{
  "arch": "transformer",
  "dataset": "short pieces for a synthesised band: melody, chords, bass and drums",
  "input": "waveform_16khz",
  "norm_position": "pre",
  "fused_qkv": true,
  "parallel_block": false,
  "width": 192,
  "momentum": 0.95,
  "orthogonalizer": "newton_schulz_5",
  "lr_schedule": "wsd",
  "final_lr_fraction": 0.05
}
Rows from block 9 of a small audio frame classifier, named by matrix and row number. Rows with one number belong to one neuron. Each number is 500 + 50 x the weight over its row's rms, rounded and kept within 0 to 999. All counts start at 0. Numbers have three digits each. After the name is the row's rms in percent of the matrix's.
Before each neuron's rows are labels from the 100 clips, of 14976, where the neuron reaches its highest value: "lies over" is the class under the peak. Only what is clearly more common there than usual is listed. The data: short pieces for a synthesised band: melody, chords, bass and drums.
# fc1: MLP up (model.blocks.9.mlp.fc1.weight, 576x192), inputs 0-63
# fc2: MLP down (model.blocks.9.mlp.fc2.weight, 192x576, transposed), outputs 0-63

lies over: F minor chord; F major chord
fc1.472 112:463513475481483510501489494538457478399504574464483463513489506613563577549390457517430451515426544469580531448505559498499459480549543488446455513495485456534472469480477509518545519501595550
fc2.472 111:443427497526599498491457570504463503468520465437534566464464571435508473538508526541478497462496587551489530552418467532606496521436455562525448544474445511535513513458499623558507459529400519

lies over: E minor chord
fc1.432 106:530508548530518500402482464610511551414553533472571546503419571464485603542525528501555538519513556555562494499453482492473532473503511528447532579557447468530585436529536526425551501542467526
fc2.432 106:514509547494534517507492482372388561491513552529499539525562501440536446440480500548520522501565601598450485470556494579455428473479403507359519461452503441530592499426465505586434499560490488

lies over: B minor chord
fc1.37 111:527410548556449546482520514447506463501521509483474616541486430488403479530492531548514474527480486451513554592498539532482420503496523496459412473466531548542480468442451578548520435436543495
fc2.37 105:396448499442596481509469540432446433589452458508567521443543458588557564538471430455527564469530528531482521478485392465481538486547520548495481463484556502580523507493462506547523445443446526

lies over: G minor chord; F# major chord
fc1.497 082:475494408413554507437534541615529529461442488523507493353498411473474528497608592505474423522559543479473438539462475498523471523499572409448450503566556465456513565492570474486477563607511528
fc2.497 076:439517413478473496546525535467477490478526499467526464455512511456572466465430500481524558530459541506533396445470517472509529492535453603577438539516479523562496477567507557629558537502550472

lies over: C major chord
fc1.166 054:563391464530475506528434570510540524560525479497513578530543517482564472510456497473562490533532375487532555462450473598430486504491496443518487440559465460453438528509535529527437499410480407
fc2.166 059:453444457456477440466570499540520584439493449543560566467436442466478469442533430499525579517595472547576519479497602430528433439509534451476445559505537536585484416434363546477413476577476537

lies over: E minor chord
fc1.241 068:511538510466582508494521457520429537501466492414580447689509452529546486489474510586531545523509503536398474558476531592590477541432521425512517470525499527486498434495515481491427393466542510
fc2.241 068:494413451495554414492576507525465482586565551507476543486472482477548577456499622429487518495524419477571415497400441401462419484498506491527409509535477572536552616479469486524536499506470503

lies over: F minor chord
fc1.234 016:446438471478487479462526537474491484489565517574495569528588455615438539524455447510537522472466397543542552603520520519463545489431528456504570555625483498542508559447545594556481461510484532
fc2.234 020:446613419461515513454473543445461482532479495447503497491537536472583484536511562464432488517560523579527494452474514497465459611511475422469409526526391401469512489530549446501531494505374501

lies over: F# major chord
fc1.366 159:452448450561464473536630470504535524543506494456485421524487521549468557423508565445500421450467437524580466546484479434459614435497498532481524702451348479528465540516546525594510498467552550
fc2.366 140:485456510537478430513484539508510584524478581468551531524495505481570530539515604508552519382498468549537587407580585555542517518509490565608469587627545477564525497515484441512489528414563467

lies over: C major chord
fc1.560 077:501447507506445476437525493533460477458557574458471505464500533457536459444520501466553563498531522508601575477634521507570520464503530385448603537491528436525504520592488579443482501425474580
fc2.560 089:460512430562478457460466529534533485469468506448533381469471590525549478460502485525489556510519493518527573459428495499469534505525552474470508507454599467500406615531453473493494572463428491

lies over: B minor chord
fc1.425 037:421544518494540574502512411552410536479483485490535488471493468515531427449515436459533528527502475413478609503547420541432425592529435452483546525517472425532488483489496420558478505544484503
fc2.425 042:509542437511410515473538503528517575589527566444463515468526486539482437519570570556526451535558478516526464514529426509531612553532511529484502523450526465406450475513509542548444409493392522

lies over: F minor chord
fc1.72 058:538559432491471514520484401473532511513590402419408572524510499510492477597416557539531342534569621460437499593527454487521516497430495534515486440481474517542507506441535539530450485465525463
fc2.72 058:499421491526515501472501486488462469530418436556469545491492516447486422570513488482521546527548477522428515426535444432501487450556472538458510540569437544490486566579494477442597449478489580

lies over: A minor chord
fc1.182 169:526526489488470499524518503396510410626507599534498565475410513489530453633490575528540495457519513534477482473571666505424485554459417461438462472475459435446454482530568553546454443521521519
fc2.182 159:449574547422483478455511496559534519554528598537455561455514440554443503559452453543417402479411379441569546616552570499547469578516484476575504503586446539459512433547488427515436540406506625

lies over: F# major chord
fc1.20 142:466424490491464441541492481579457460508558525496545591475500457505437419457487547463423576465581532554462372465523549446575445511544459431508416488574628510463417399521572535497548553486407506
fc2.20 123:502538534493522445576495481467523547474528524544537475522518535516520607452548429613464515476509410433428477571503566448578479560468452520512445418474471577564472471448506431469490521388539537

lies over: B major chord
fc1.190 094:509487450500534494621509483500589542450405495527481407447569464470433488468547489627445518512516487470523508441494444613444441532549492572572478391460455573496445623498538468534516480474578489
fc2.190 085:573555505503442473537556478439490483458547443492568446521447412590470507485444523475509380566422466469545510513457556420404452563524556516481534497505593464445537430507496455456549491481476515

lies over: F# major chord; D# minor chord
fc1.344 024:477521480495479389523483523528487556533385488483425482564554482438595453531502505543462528470445426467472496510494480528574557559536568510413516490459423534462469484457536410561452513460468456
fc2.344 025:601390515404449525451549636427576464585507459510563531430456493465379598512570564563444516512559514600516518499471541499428438510463514431438542456501526473496567579475563506478445442496450520

lies over: B minor chord
fc1.511 059:489545543439546496511539481378524471484460498527445425550501489546516637484459549509532569523551587475413529474501453500599404449466488455543548529490495530472469390569518468450516492542491497
fc2.511 057:437496449411502490573438551487478605565513507479488496466393464503539350421534470588460581546484558536429470512472513518481541571418533603473536502477553465572510533565456543512527407562548566

lies over: F minor chord; F major chord
fc1.368 164:530427460457497540462553473518485483567458484448387571460545479448504459444491552479521452474528511500440448528545479554505599527523383480579506548558479525579514484474578521441423571465547427
fc2.368 159:494469504506560560420532449542487516423504502522475552506497453551402476528508467436552514485509431467487573494457405508551492459512474446481541465498563473537401463475486512472444477555520423

lies over: B major chord
fc1.44 028:482492593549465512545477450518403524485552507574503471519472547428514570436517563435485461531507488523515518477528463506449477668506350501517519569534579532414460515417395482491450513517437464
fc2.44 032:508498469510499511508569544583461615499497485483531568456535445537510491548535454418480597459565432556498483593523521459456498504495458468607550437442533477541505480579500485542542460496478551

lies over: C major chord
fc1.59 087:499474525593443489452518483543526488474474554501527460499558559413498482508476524460567429471476570489553512539463418535575447500507488524529577480441599434505498529494494574556500439502471422
fc2.59 118:500385487467371497556510536473494430458475470510499433400509471425536507500582509521415430455512403615505426539511566526507494434455503517454414514428479520460563502426545471471550603443498438

lies over: E minor chord
fc1.506 053:478507444561570506462483534530477490517567532598440561557495511563393485452572511473548444501539517493545471463521500479530516522544508508496536440431533555528508592545489499482480484725471461
fc2.506 053:441545441432507518409548479471433448457496432444523434524416504487534499509440526458394539450551469485419498509444479595410523456510587420499436526469472556555489486515498465484476467499534409

lies over: F minor chord; C# major chord
fc1.126 141:523513544470567504545560536438531443462536503528509456551422455512532489548545476448525495512443598486491485504475483439650494416480513480527451454428576508479406553577478577506623484484534546
fc2.126 125:492550454464581510457443569483568551516467509456383579504459418524527496542485570421487544471580551589410547488492492522534566501462559477509406536489513571525453492454507477520600450502567464

lies over: B major chord
fc1.350 059:449376543529376424440557502493537445508568585490434500475540518481492521524499596495453548562509546493558544554528491500473520509537517516535551457426527576474526452564599459527561517328475512
fc2.350 054:494305419498507526448455555487597514513533486573513540483507533534539559487465465513575491444546519576426527463513389464478587463572545420541464496381540598575426514494506482403505517520436518

lies over: F# major chord
fc1.271 078:550568480544436618438372519526479469530510428489428560500417491549510511565541531372480488503425574466526519504510510572529570489556578489473426502485457579574433530580508478483510492501527485
fc2.271 074:531393485522465405563495537588458597495549487553549466547445445545503511529478481518538509386447508452497546463487483525539445439507476501440479474608538476452459433521464459517636574581464549

lies over: B minor chord
fc1.342 137:494490431506482490492520493489503539506501471476505407492511480537602474526586525485459476469548483427571456508426476536550592493485425483448557515570444528458477566519429564488621504470498529
fc2.342 135:485429501524655609490531403418542475547504512492455533462430401564450378490496413485445516489519489501582544473528525578441582515458529490504455463504487434524488435440514453468488563555460434

lies over: B minor chord
fc1.345 086:548577473439522498476470430421413547513463485518591586531464462452462455431489495476515541469423493452467542440537475503528539597530458580571442493540517530414567466470532494497548495493487463
fc2.345 088:527478567468490432505519470504481525516612432479503485391548467518543448525486519496490444454522449533465431525512376520546501515489444480426523477554528502457539569443504507494479447461451484

lies over: F minor chord
fc1.494 033:492485510538510521494485523442384458474515450525474505558554545454486479503445505536513479488492510499400523500560433470498512428455495445458460554606498374566501526459543546520551509425492402
fc2.494 035:522440467499440456472534435422497474351517616543476521485522422555444470479521540534514592462492523422528575469482504493492443487382465439512504441490483448431520527546454518563553533532430444

lies over: F# minor chord; B minor chord
fc1.225 045:489504476584551466538492547528509485562541464529541515531517502466563473603504501482440550426543508459511567427359546494477535443453421519509545431510566548585558557455446460564433560548445468
fc2.225 051:515482551458389428460528422510516545438417511601454539495450618588413545527483577518548519525530501501463476469496429527509525555435583537445492562450434444501549557416495487439521458524507496

lies over: E minor chord
fc1.282 130:510429571536430423519443553494457463559478492499538456555543460495538513483538506446461479516462464499522518628476509541547445521480512499534502569553525506535498638497473448411504437464461463
fc2.282 136:440430533508394615517510448437561488533521491527500516551495525539539509479470484557509466483488511489442520499504621495489484433505518559468479460432518508524455520474483576519446492535484551

lies over: F# minor chord
fc1.38 108:453474505512485442478578550532523533481496520543452448430517503485446526509449418500497561590475431554447488547466466429490576487573602652444425435546521435524508532502528537495487518582600456
fc2.38 125:490477463473482516502508518538423522522589475429549596505469530484487379457389591437518532487517467496419554538488584506566491525495454563512564517499447547582513486610405388501407476481449527

lies over: G minor chord
fc1.525 132:478411488512475576485504504467567377530473569504442545479509477442474540415517488568565538394539445462544460457603503504524596543429420460475436464473515589477608515541494488562560513525560489
fc2.525 146:468437393483531464393563506462508553532561491485472463508569522579440531581561514492548513569567595491420547515516566429468490499555578384462464459504425488419443531538483458511492547560449558

lies over: B minor chord
fc1.336 069:437575490499491604515500533492490495493492498497598503527549463492552563409542444454463514511517495465552545497609467579593479482463551536486507503486530525473556624483521615508569555535572453
fc2.336 074:588525510505506452422495545469462492547492517537503494420468473609592475453541610547591554454526528512477460492509540481531420462424477417482513471512543479481415494390478424556498511487419492

lies over: A minor chord; G minor chord
fc1.322 149:544596389512502456476449451491538564512582445523546464491494486561479500540421429560511471561466428501464503506496546560530470509574468519470459571538449490462428430462490529524529430519556546
fc2.322 145:477517541444484448535528536472438478508567531478530535499571499461416538564461563565506442462543447491539456464497586543423565598466509423496483521487501554501550488503447480472535493483506480

lies over: F# minor chord
fc1.335 119:514399432596441508452519546431458506510422581442563453522460506512534581572438553567467427415451531511504534413434562403475576518501471438512456532548585456493402485532441549567460519632550471
fc2.335 122:467488427436581521579557515449582558435530618561483515553517477401556491651612485433501445505463424526530432457547511539480523605501539544577448460525495465452547532481455588431487619455561519

lies over: E minor chord
fc1.545 142:479597517493417504503526394520443521495507492480486529620474529515492561555505493480465536454602515524457525513517464552480542526588552555388586583491436479515560471485580431438589497556506408
fc2.545 164:408469538471512595516570549465509503486640505439472490497490491566487460531504525477479524604514480466553451471492601471462563469559466483434476460447521557425543483461515436470477462470523446

lies over: F# minor chord
fc1.339 113:516505519517412528453561481560486495432519483486518538425528436521423456402514518525515564504441502465378566511612477485428445542476497536498469466501573431589521523534514477593411601555614475
fc2.339 120:409561430499485544568382471509339478462481480438538501458467578444524490539476528475452438483472413504529530490484493489554594432446442584507499490568567508593501451513533473589504562482521513

lies over: B minor chord
fc1.153 075:560538460503429444478603404528500462527548475492475504467557468587456555495455582553559476481492545449514452463415437544460461454536582555565528617518545577384532547489479434504535524516505401
fc2.153 074:441445472509552500368499510495463572508472480525536450532498579527475445550500514558559473500475520557482480427526605479530505473600464428505440485523511411548502487461472491545434509440509497